A small CTC image transcriber, trained from scratch.
Model: norm batchnorm, depths [5, 5, 5], widths [64, 128, 256].
Training: soap at rate 0.0047, batches of 128.
Data: trained on short English words printed on busy colour backdrops, 90422 training examples, 6.4 epochs.
Rows from block 12 of a small CTC image transcriber, named by matrix and row number. Rows with one number belong to one channel. Each number is 128 + 24 x the weight over its row's rms, rounded and kept within 0 to 255. All counts start at 0. Numbers have three digits each.
After each channel's rows are labels from the 100 images, of 14976, where the channel reaches its highest value: "top examples" is what is common among them. Only what is clearly more common there than usual is listed. The data: short English words printed on busy colour backdrops.
# convs1: grouped (32 groups) 3x3 conv (model.blocks.12.convs.1.weight, 256x8x3x3), inputs within the group 0-7, a 3x3 kernel for each
# convs2: expand pointwise conv (model.blocks.12.convs.2.weight, 256x256x1x1, transposed), outputs 0-85

convs1.233:127107111122137104165106126148122157114121128097135093114150172142125130093143135096128130099154070121160120126135119073121062168134152135102145105146109135074117130142127078108076150136136158135145145124129119126137
convs2.233:127117136139135151095103120153100122149133144106139124156079072087127117097131150115123175139114095107078133074141143101143135092170116115119192110118135117154109122164096173085097091114122148145141162165116154129134122109108133137142119118116157100130147172
top examples: the letter p; the letter l; word: apple

convs1.21:147084130126134123134109097187126138143085097128215029159115107135138133120164099136122130131134107112116112126112129150128133087127120127133117109134121138146123130121136145135123141131116157121102118163143109102137
convs2.21:113164122143109155163184117120112152160151121150203130181147126162166122168096130101152099112148145151138104093137136147087122132123132133131167090130060068131153107120125159129115149125148097122151131112167150110114107100145134168114124130177123108127099158
top examples: the letter e; the letter n

convs1.100:098103161116118151106114091082131121144146118128131138134185202162086152099150057148119149104124145113140146117126090140132140155132122100132126147118121101123121103108105104148127144134128094117119133140124103138083
convs2.100:124115126134101135109132137127114121140137148113133101144164168138100077086160085099103139148151118145145143135158164171141089102127138123092113123118120161116167092119117125109135070199121156104150077140130140129108130144131123146158109152122126131107084129
top examples: the letter u; the letter r; the letter m

convs1.132:135166157094060108113146223120140128126137140128138137122114125124127105122136125148157157102069110089143159110123089128138118105118127125135125121153099138171073120135139127132119142113127120119127120157149139118103
convs2.132:106132145118152137141121102092173098149125133102117121115140091152097142127120083132134119110107176175148128147124111190133090136148101124098138109166134110093130122146131085103142063143140151122108118120142148105171093160128146133154106148118169128183118139
top examples: the letter o; the letter e; the letter n; the letter v

convs1.178:145129181137086121122139112127132133130141120122142127109116114152128135116105085123110181146043200156123082122102099119157127099127109126126133121127127138155105144124102129121118180117102139103125113111130155162121
convs2.178:122159135137136073158115118073120146097143129138149135140118116129176168114064149129158117085131135154107142121118137144094123120129121104105129134168092127153120149089125129115128115133137141121128158113150151132164113170116099136100146147102123150152168147
top examples: the letter e; the letter t; the letter q; the letter u

convs1.34:108155157114128120133112183124151121113149121119152107126137118147151112124136106101110103125170141110097118150145116119091132127161103124098112128121119107108135133082206141102075149108205139132128136124119120095139
convs2.34:118093105104136111107115155117132130128128131112122093140149166117132159194152122178079161084107173087120138108130134115146136174135057142102107103118141111107122112146144130114130131138107093131104104129141110136118148137127125157166120143123100136173083101
top examples: the letter p; the letter m; the letter u

convs1.129:166090165135151130099150061129156113114151083101148132167137109083084139144157110112102113107093144151143116106120087118143169121138104100135098141125131109116129144117117109094117135127119164125108115096115125170128
convs2.129:112136157120129135142121131181145154107157141124107116099131112132089138095140162075109122123164142121148117101154124129133106143141179119130113133100160164092120125098137109142136098113130143153122141134142086126108130102145157148120154117133169147162127136
top examples: the letter n; the letter c

convs1.183:120148165142110105093111142139143127126131112150162139112123104132137128112094110126117199141084136141111062082114106123139144113132116162109117151105121149188084135136126143103120130133104140106150117128097155180123
convs2.183:139139097073127073124118142106138143112154142105114097150121118125164171119111153099153126132112143138097137125117151130128142150134124117099131138157123126131112121096147099151124112139146096132137149144132134100168116144117128128095144121131112138121176127
top examples: the letter t; the letter i; the letter f; the letter g

convs1.152:092116090122145144127093086163126115127131117133134130141150091118118136125142078109119138135132143154117118105100149131132127108111139149108121160137130136124108096137116128114139119134108138136208113061140155205165
convs2.152:110140065147167125141199133168151119112121116152157205134139141160108130195140123148100156120141132108138135124130131115109128235120147162162119106092134090144135103154137143133123116149151124148122131150145091128107173113130149098140118142140104129124124119
top examples: the letter t; the letter i; the letter g; the letter h

convs1.74:158111122172059105134169140113111157137143134111135140142113120119094131184102127145133133127137135091126108160131121125121123092133124110112142192069116181158112087140133090139134149147133097122124122111136108116124
convs2.74:103135139095136041110088116139128179126113147128108123146113142120126122115135132146122158154126123111116099126104150137152137170152157109136124123112116103124144079114102137137132115124061177119141118067108112118142140126146105051149104118143121168142131124
top examples: the letter t; the letter i; the letter y; word: city

convs1.160:096121128103119142123124111105172073136127098112050141136140143113124131123140132154131134139128141128184084118126112121096140146117126158151085124132102112070141118097137118132137139140166157120121126170078128144095
convs2.160:146169138076164148131090123135069097120111132121106104145120125124137120142141144119137148114140128091108124102125115141178100145133121111154124079146151116115127112139086146149135133152158033147127150119092120140085167142102109078147088080155146138138138131
top examples: the letter y; capitals; the letter m; the letter c

convs1.133:141146167126076165126125065102133113126143121131143118131151122128114127115110113171155153122100114118138065113111132145124140122112131121146060131114144132100193102135156128125124103138130155128068144113127140104148
convs2.133:105098100134172113136149108182146121121159123117119121132123089147123150151148140133098090145143125122136151140142118182103085157112165158088105089135149142113135121119122148079124114117144126115123150139136128097080111108102190142129112099148114088138121144
top examples: the letter o; the letter m; the letter u; the letter g

convs1.55:090131117119166153129119099146154115137110154146099181141112125126097144148126150130151164125134113103104110071100115127164091153157123114082103154140129171129144173088130088106117132142074134136116139126103129143120
convs2.55:149162163088140173105143133156114149141179138109093130114125098124129102116117139110135136140113145110113179134104101109158140157201119128129158149130147156107081133161158143142109106090080102109113150139115080138112141093136128163121124179110116157148122125
top examples: the letter p; the letter h

convs1.106:140108130108132154125133093104146124156134110126145155214126136113102118079106134104150112112121115146145103137174120138128136110116137163149181126089142070108118114097102152087126133161118089147122137138118150141133
convs2.106:132147091123158131066107129079111111132119110102132113142136156092138139137075124146101141150089094101131113161098145119127122087100095122107123178146155118171077133133162136099118144173097148144127120117119126138138109125140140133138119109099133103131131137
top examples: the letter u; the letter l; the letter i; the letter p

convs1.64:090106143141093139102111150182064201142077092155093148123116148119123112134118123149120098132148113104128113137118157118117123137102169136135101115154131112114141122120113116171157105117119107133106136151143088147125
convs2.64:103141158086097088140171140094150178124121164122139131129147184123099096169140144130106116098150194150142139131167113134115121153137123178111096115084137141140119110167166137106176140119064117104138120127124126125141155146189098148133142145120127178147106126
top examples: the letter p; the letter s; the letter h; the letter m

convs1.162:103123125120103119113128081125132093107105129142108185142114136147129136147149095110110122131123126107125115135111150101136103117136096129129097124102128173154236165129141142118170106123087116126099129143114103131113
convs2.162:116158124138099138131079141131114114119127122104147094090155105137167127086102103082144153128139150157153187116149120139135117082150160117114112124127138140121153143134106138134117131127108166134148123136097171151097109130152100164093152094132100090129130099
top examples: the letter e; the letter n; the letter u; the letter q

convs1.66:150084115112106124072172136075079150104156158169159128100119141078093139174101140145093095098146128141115091086099113137116124140160116142134127120132138150125103137121105113125127144136133118128123116128122096110115
convs2.66:107132085085150128114088132125143134128100124137111141133150167096147067153168107141124113105170143120131096094129108150113133164145107169138118102126134120128122096154131119122166109171139080109123117140103167163114130118097084172104135145110131144144086123
top examples: the letter p; the letter m; the letter y; the letter h

convs1.108:099102138113138137110118136169107133163061150161113140072161138107168132131149141124125130107146125081130110121122118125116148131111162114127109144138110083145111135105125121124162132098135182090150136075160157115147
convs2.108:133135142124140101097092152122146126152144098112146144125104151113146138103146148139135183107102194136141116138109129118148121124102169117114124108172122140136128122112158132161117133141169128101132141158128110076090138136122162073194173088116141142146124124
top examples: the letter n; the letter i; the letter g

convs1.75:173143135142099104143086132128122122134120108122130102195092126115099104140111136068113159111175124135128133096112117115151142145135142188147116130089136141111105086127146127147135134148139070128141118123126081143111
convs2.75:127079121101127147113096124092140178145121170136100102125118118139134114107106131151133166126114102134123107165106118116111124180153115101143108191134113132134135103099109124140129068103051161105139129126113097144143110124144149092094105121109106169139149128
top examples: the letter t; the letter e

convs1.155:162124114087095115111130166087103167128184103097091132107124154125123140123134125164133104093131155100144152114122160116100137139131109144113112125140110091143119141098116132109133143135129129127159178057131161124091
convs2.155:128145132148101102139146171097122176145132128128122125145143157123132144146116156116086146091104106145122138102137113137133134136115104139090106138140147128088132144142097185112123118117093146151117110128145122150138121093129142132122121135157101162175091106
top examples: the letter t; the letter s; the letter h

convs1.44:109112146119166136103145128136104123128090147140140125143140071182100117156103133135121122119139126117111092097143144138116107145138107108143108127109151124121164108145122132072096185142080109151136139124164082077144
convs2.44:136123078133107100151150141123149168137111125105150144112146156121153097126137130129055118130073141126129089123117091140079134151140160138100113135093123117115075120115085141074142130118103131137125122127105117152134147100133126110111162147135086110142098100
top examples: the letter u; the letter e; the letter s; the letter h

convs1.137:060163136104181140122139148149113153134100132097139176113119115138099124134128122143137109146134118112106138147128134115143142132101121141145083133157103137105117153143107161088114077112159062109158119129136090134156
convs2.137:122116104120120137148122155178122155129088101105086091107088113127166152112148192142125125149132134161106161103120135110177119122112132173138092138130171138107153143144073098119119116113087123150125161151131146146090136104127136223129161079128108103127157163
top examples: the letter o; the letter s; the letter u

convs1.139:126142108127144125139093120144136102138042136100192150132140086132113146142140143121123101131131108122120163132122097134113151117143130115118168124150120116131108120136102109112129139109144184066108106105136091178133
convs2.139:143110174119130117143146120092110113102134136130123106137144153120127105142125142178133132115133124112183056159102145117158170145158135107136068098125130110104138125121110132113124131136082149102182133116142095157139144135135126112122120107145124054137138114
top examples: the letter n; the letter k; the letter h

convs1.181:145127102139160117107136121101118132133135135139125115120126121128122125118116159155110107142157118100135092143106110101107107105126127132123154117153127126129154097186073125101101129085206122172102130107116122079187
convs2.181:133135168151136125063153097152095117172142119127127141133116076084117126129144125113119127148134120135161143124166098136117099119149135147140112136117114156121123127109123159136124130097117153170122120122110096135098097127143092171100088121151087159165110141
top examples: the letter e

convs1.246:120163123101193115122113126109110145142115120117095150124112132142122126164119089104117127133148130109111117105078126128124108158184076130108094152162084106148088123169120122130125165150087119136125111173120119110142
convs2.246:135144106117162103137152142142155164103166115150121161122160139151112102123131110149125138125178105134129108142131116106096133154132201136129138149123111166155157127165146126153108130105124131097160169161115060120153170100123112119076129172152138161137144119
top examples: the letter t; the letter n; the letter p; word: paint

convs1.2:133129088151094170100123151116134127135142113127140118128157096129175102074135129109155101137145079125111151158121131070089106148131144133123173098132063127122128123126136153094134128138111101116118126098159168129119
convs2.2:143135128149143122138137141134173151129154138110169111126143100142061116101134132149096165126119113147164126179144105118129133114088123114098119111103135147156132185139116083115157112090106129148154094113134106179106131114136150111121121148109115132109082114
top examples: the letter n; the letter k

convs1.168:106128103126130152093100121183101116142043146190126108111145138123088140122115152175124087137112108149113134155100113126146105100167102119130161127113100114130116100136123086152128118123108153127116128123150143129126
convs2.168:115136101121149155069097115123128091161123175140144112096116112142084094128127143122114151098137138113143100107109124101107106209167141116146128119094124139130156131125081124131139098111100144124143107054166130110110102112130101100130109135159160136142094141
top examples: the letter n; the letter e

convs1.19:149084133130135122127127097193121133127071126170065157137113128127136126088157129127109083148134134107129107080142125100172107098139136130126141111103129172147143128138110125142107155122111103130160111152122124137175
convs2.19:122140111128115111082108122146184110146112111118131139081152138128107089132106108141151126075093139120141145116120132132156136115109130118131156165146144083078113150131131127131134157113144130128129123102185097127135152155194126118124138136165085095162115073
top examples: the letter e; the letter u

convs1.236:166120138130093128106133134122117080107119094125188118149128078107179093107153150092088122150126086146121118132148113115089101118148122085136132104122104099164095162115129134084110120132156122149117130149125134109135
convs2.236:131127148141148169155123111140114121184149108136124151120104113116080110146116130115130118167100089123154125111129133133093146114084153119138138117051097132131120109132087196135174113136134111123116143149126133085094102123128143112144147162151133107100092151
top examples: the letter p; the letter l; word: apple; the letter m

convs1.151:133082163116113124132155124162106187118079128160114087117125102112151120096110150095114107133149139136105098146169095105125112121119151091136097131140128096107111124102128126118091085150134125091119161132096097135095
convs2.151:176123111112116094146127136112161182104141174130151143176072129110115166099152134163124138141141131141146091102135144137098110161117117165143114123093141143100142127179115127068154127138087171105112093133107167156120132143153148125130115106109195155094132109
top examples: the letter p; the letter s; the letter u

convs1.36:173129111148068131222118120199119123150047124184132112114120122123135130128102123095151137122141114113131144105129128118160131108144135130126129119126111131127126113119119131136135104115126110138161110124144116132106
convs2.36:129118118134125117173117138149107139144164140118110169152166129143120155143102121142155097083122159146133120133130140133110133118108157101126144117127135156119127137103112127141114102119117139136169126157093146132112149137128152123124122085118128164111122140
top examples: the letter o; the letter t; the letter p